A small audio frame classifier, trained from scratch: batches of 128.
Rows from block 7 of a small audio frame classifier, named by matrix and row number. Rows with one number belong to one neuron. Each number is 128 + 24 x the weight over its row's rms, rounded and kept within 0 to 255. All counts start at 0. Numbers have three digits each.
After each neuron's rows are labels from the 100 clips, of 14976, where the neuron reaches its highest value: "lies over" is the class under the peak. Only what is clearly more common there than usual is listed. The data: short pieces for a synthesised band: melody, chords, bass and drums.
# fc1: MLP up (model.blocks.7.mlp.fc1.weight, 576x192), inputs 64-127
# fc2: MLP down (model.blocks.7.mlp.fc2.weight, 192x576, transposed), outputs 64-127

fc1.539:131152071086154150117128124126094161141102116142137140172142108146137160131126101113140123152120130141110068100119138196149159113113109128070105106142112111128096105150122107119142149115135108
fc2.539:121167149127121133121113132101128111159153114135142136155091107161120114143152147154122123159126135119114103166150107120128142132109105173149151143128171166129144119161115089106169150108138172
lies over: no chord

fc1.353:172171168160185107119152097122134087132137124185109169155130183136123105134116097123121114136129124128123139140105162126149129129161155118100120118137142139116126099163149111128124133151168129
fc2.353:142143103142086126126133170099105170118095158080105114148129142100147169145118083137133079116107128147114136154111147173149135141112083133162150140125092163132101126101119148135149108118139124
lies over: A# minor chord; A# major chord

fc1.122:114124168173129130106112091121124073141173159141142089141135128140114101094119139107136089081137104128158116126139140123133162114147126115111145121137157114138132112119116130125125119169120137
fc2.122:091124101160125130105131089100086106116116147121122118125071137116136108158148120135147075165087152128113111126148149131183131115147116118086082130154102108122101133104129102192112134089116113
lies over: E major chord

fc1.283:105142119153095068118151120150163139118116147100141135085174148160152143117140129143150172127144124109114159127127101159098127140114133127158101173182143138142114118107130111121149112136060135
fc2.283:089124162146096164167112142104096128115117153106151120130104138139111166138147130098145131159133135118136123092150121119154135171124121122095137126119072149119131158129131087170115104154175131
lies over: C minor chord

fc1.390:099105206127130111136117119115166120123117117135144137181119131127096080116134107134134137148107143123126117119136112143128155111125087133159148132132094115072141122127143126155148155124121125
fc2.390:138138081175103151146103156133141105169122130172140136122124116162138129148158149131097109134114125122131110151136153078161123141127135131070142120104172109136114129099125088111114136122119162
lies over: no chord

fc1.214:112192107128138106142150131160110123130077127153149142140159126137090144101120129099118110138171145146146146130113110136111130105134117067112136117114117110111177157138155139172125126161120126
fc2.214:154086186118113098112130139135155124101083110131146141123121113130147116101139116103166171120106175133120092136128118114123113089115154046098114117148128161098161141128106079118137153151096092
lies over: E major chord

fc1.34:157094132104148098129107160050145140132120132167084130118126131139137162142168125147140136131142125104085119092140144124104115180152116118131139163152128165171139162110154162157124105096110111
fc2.34:097115099100140100158113124111131142115172153153159115098091156061151114110165120131123115110121126150113125156094089121136135178113137159122126156153161141166148116140121161114127123165112123
lies over: F minor chord; F major chord

fc1.439:141126147150150164108123132130139144125080136121090101129140114121138104154096197144170146098121147105115114165158113135131165141149105155137100121141156142147166126138133112123150132147098128
fc2.439:177173138121107128117118137124121168130152103146153167139129116098143139105067126139155179104134106162126102111125080150117148140103137124196123103124072164146127126132136112154111125149153132
lies over: E major chord

fc1.472:140116085125104135141096136157099125153133113160168116163115141184119120153143135126112153123124176141099152166111109168097114113163114125112134130093126176150142141087104168141094062154129107
fc2.472:131157158175120145100158137108104132145163158120093120144109089071123158108148174090106103128133102127122154143110131124134094118082139128122116146111161119105128089135155094123165137161154109
lies over: E minor chord

fc1.551:115137147120085152155135134131101151139116155108102151112064123123152122163113133139134119168131175156112141138169092102088092124135149121149120119155128088107135140068109123143117125153104118
fc2.551:129144128113097105135089173120090135156151097091119099106160133137092127082127147101156103077110095116112144104127157128135122124116147112110121102116167123145132112157155110143120132122104129
lies over: C minor chord

fc1.84:136131088121118146132109136125135144148175129157119128178119171174089154124128170155181139141111121135098106137148101136149106087074137136158187123155113111116109113153143104149132128106130128
fc2.84:089078107124109103133125135117135098138131139128166098122125139092121119113129113113169138147131121142092155108124111110103078139097129122097108138117107122150171122117065132118145162112193171
lies over: E major chord

fc1.300:149084125193131108174124134166176146158178124142082109142085131137081122151104139085144133158137177131131075122153138142103193136118157118148118134137111095148117121094141109103097144139145105
fc2.300:173148103098147119104137129091115077157140139158139109109119182120131122099100058134134092193128082105129152127157091130095173128135139114093139106127102109115116117133127137125140109129100086
lies over: no chord

fc1.314:092158158128131152140150160156126134123074084115087142137091128166146078173146142136130146154158124109111144146119140138102114114097106080108130113123089133121098153138174108122171110169095130
fc2.314:110141120089148115120119099152135142130117154136149159128135143118146128143115191102133127146141133076120128092152172177127136107163092143137109126145140131150145110143095130085107103156155123
lies over: C minor chord; G# major chord

fc1.284:149136096152087137146118115127153106112116138142157158159134071129141122099085109159145123144148142148135169121110142092148129137160065073135111150135113129102084084175090127157123114116139118
fc2.284:126148137089176128093101105143141114149113067142137124125096136156150119143174145121162094126096104178114106137152127098112149140132171167180131114144134132128168122086165118130146152112109113
lies over: B major chord

fc1.128:158155132142138175137133123117083151105114130094137167089154135118111128143146137150127163087149090117131111103104122146138165146114174105132098106139139107087133124117154137160099151080112109
fc2.128:094148120118142133130116126107133110123085163167114122116147112124138164095113163120111137110114157135127126164125107152167146129109102128117146117147051123117124170103130138161121133106168118
lies over: A# minor chord

fc1.233:094183159119125140148124099093163147157166112111146126141109102100142114130147095142185142152129124143129172120152109194158140150091073110159160099138144103149139119119111101140147151144142142
fc2.233:122081133141141138113139116143106090122120162138154125128109109147125102149117128110134092150056146157134102131158119119186135133117123108117102152119119204159161152100157116116100158082117123
lies over: D# minor chord

fc1.255:132116090104106146083160149107122142136130157161107116109133115124105130109114112164122205092169186099178111157081082141132151140125145170125179156105100158102121140109090138085148144117135110
fc2.255:137092153116145110150166124106119145132166106129117156132087131174112125136097125144112121157134114146111131133084079103110145141109117140106094106097144124130155094159130147125076123111147091
lies over: F minor chord; B minor chord

fc1.90:119141133132106130177175154155163088113087152157130091083131138146095161134151172095147134141144131149124097125170176089145119159134122165133153095127111147144176191150148140125175106137092146
fc2.90:153169087090141148134126102133156117158155113098148157131091126156127102099143101135143125162115132123152093099132108129129148172118099130134146145170107128111151136141094128104150142170075138
lies over: E minor chord

fc1.465:121160159094197111131133135102079130137138143102126153131160140102117144122149125131129113114175115079142139097128126134149182102154157103137108071155176138109119121109141147109140131110140118
fc2.465:135084106141138116129131183118112104125159147092098129148161110127122159127080104108121138125140167147081176149106085128159112144134135110141098142176140114106130095102155156117141128137163134
lies over: A# minor chord

fc1.286:139084104164114107143137110148124140152169128105102112149120126192097154118090129120120131138126106119135125159148102142139120089162141162110102141115168149146165117105133129114120085132124085
fc2.286:135089124139104118087116140097130126121159160090103158125076139090151121148138102094154124103155143069134169108163067104163094132139135117127108129151133112119133116116110078162132118131136173
lies over: B major chord

fc1.139:129155121119136100128117151153141094110110134128096169075069171089151133149117145093136145123097155117133128163151080118154139135140114108143111139097085117139150133117136166165123156145131116
fc2.139:087123105140114119137091087087083112125109142125131141133099111122140142107129109138131114142129127124122138108096097123058114142117115143166176094138142161135147095116174123133136111092143117
lies over: A major chord; A minor chord

fc1.27:108115077111128142150189138111120110139150173108160122121115112140139113101139154126085104115125133138143163172100150162141145129172070103124147125116126095143183135155158137176136159115129112
fc2.27:159129139123107140131113110124115121118113143105176123164101162118058144121148097139141168163114110099161120129140130140132122132130155125144115172107172138146081152145113121172096119126109095
lies over: E minor chord; E major chord

fc1.35:145115193140104136155191106112139078114080144149101144109153136144076077156125185148132117135147146117124107135087182082121153142113143106148133107125122156148104121153152089119165087121162118
fc2.35:107128124124152120121148133125079130163138126124094090115102121090132136110103065153149099146114098101126113134095165099173098085113111139101148140122140127115140144091122140139142117115110133
lies over: E major chord

fc1.17:145160139148114123103135058127130148117143130081135121119129117161097128110147140137151142105108108143146136118112122138133158118112139166136124157136087135169158122115145116103107117113114139
fc2.17:119124128120083158097066146088136143143137126106121139168122138084160107118118137126092131141123092119133121106120100102099109156115141159144135113119119139117176147151130119096077101158165107
lies over: C minor chord

fc1.132:095149118152164117145108143153132170133169138105136120086128146150126156095092100128137140152117176126092125126113115151125127138163105119186131155126143138148143131083145096097126156105082162
fc2.132:159138097145149093139154144147085105143123115130135128126142147139125099175086098110117158167189156153132113125161129107098113118138150120122144144130128135131126097118115081128168126145140100
lies over: no chord

fc1.193:143188151153133131135129116099103067136128109117109135134139123129165095118133120102145138153118105100132139109139131151176194156120124139143110116087187165065148133147108138123118113129118158
fc2.193:141122108144116128083139170128173150161111130122138110161104125126106182098123114108065115155179176163106081098147154064118119121133131131151139125133064120106101157132137143100145173128141121
lies over: no chord; C major chord

fc1.108:095125158147139134185117123126118132167131149085114123124166120115163166137107135123152117132133147139132054123118128162127143114169159142091118131125147109165127118096118134139133097131137162
fc2.108:163116148117142131098081135117109117067139119124150151150134118105080121118132117128079109166120160095117159132118174092128145145063116128169123067146140119116133162148165137117137185142131118
lies over: no chord

fc1.178:147151147136124130069112145128180123113133176188140160146132108113119149121116188109191109132112158113122115134154151123125128138114114108125202111151150152158124079115130135133097079077120126
fc2.178:110118105093144130146140151119117159105129110158128140127114132154130141115073140169117103116138140114109151144102090147065139101109121154119077092110101136137149104127116172160160122108149123
lies over: E minor chord

fc1.142:093128153160112114126161141113129133102111137121101148128135130192112124140125112123127113133132153104132136114133148093134119157122105108120162066132138147141154162106124089114139093138130142
fc2.142:154129187127109111167176119097138125171146120130107124168110131120115134112097124112128091114135146142094075099092103152158146083095165100121107163140122146097158143103125125128116119121082118
lies over: E major chord

fc1.550:127116124153161106114146091166109120154136078152091142131112176129120156138121099128149121119121141107135109178128131124159164148103126174127082142160146150136134081169114094168102099128082119
fc2.550:142099091127134125106122113114127122141128158135143159074128091098132159129122129117136098137093104157093125168131160167136064132118153170158110127118148114119134143077106128097101109190134132
lies over: A major chord

fc1.11:112171166163138133116093157139142076136140135074128108114113151091133114158140135090175127115128173110130148094124105128103105094136124112106147144112127101146176143151149131113154120139137143
fc2.11:132132148106104089158104123166167135100128137136104099132156141105085111129148088121120134130181158149124121178095135145132100121123153118093108157124112108118132132136101134156163131087129110
lies over: E minor chord

fc1.249:119147179128118080132134136152110130128120082107131104133187121120159145097130101106112126074157107124116123093097104134124126143139131125135102108094111143110133113157143145149144158105156144
fc2.249:108147102133090137123133123091125138153150134115152107134097160101100141114104130126153152152113127115116095134118146107110122135105138071173143140176105132135100186126102085174108133093149107
lies over: D# minor chord

fc1.291:124160118111134159137124088100167128140134141116105141126121134152126211117142131096137166155141172097148102138121141144095106128136136132095166160098133169141123155118116198091131151123139124
fc2.291:160127146138106133156177163138110120154103152177128114109079179089142112132185092121082072135142184179085129111109068146138157093118122117121141071133169155118120104112134138138134134153126120
lies over: E minor chord; E major chord

fc1.103:109135109115104167177096127131123125172135131088208137075123102109080147093118140123143105183110136106099095108133107150127116139158115096127094102129123116131163131113096144099089150135125094
fc2.103:100103113130097171133104155118111112126163143097136116165116136123156152084107120120131120120159125112153098129123072154121104108116138104146085160135161151093113183138143124165169114151118129
lies over: D# major chord

fc1.75:155131112133107145145114136116128187142143120109128120146152124151149136135146109099107141132106130125115163161138165120110128146148135108114118102115128146095106141095119100151178143168079146
fc2.75:074111130084077102148077165124115103120090188072109111108120133095096153095111160166142117128097129150125140174163116165139105138129130105103113125142141121173127143142123160092112151109143117
lies over: C minor chord

fc1.295:077155129150142131159145146152187142140100116097107103152148120126141137124114153181133112145101101110102209120109122164115169112096092173138112148141149092091154088136123134157189125142124109
fc2.295:097104146134107132106085133096111135157119129125141135094093147127105129115113104098146130119118199104159087132154150103145079105156169139098093124167065137140133108067114121130096151156167129
lies over: E minor chord

fc1.471:115099160154154148125106108128153135151161087169135141104093114101116136172136094131148170178118120109089142091162122135159123130096106088152145099129146136102123139158152150144104138117118124
fc2.471:132072164132125157162145135110149097111113166162121156144129165109130135065126149121139134070141081163119125155117154138119186118147081130143134151142106149117136113161132136148130146151150161
lies over: D# major chord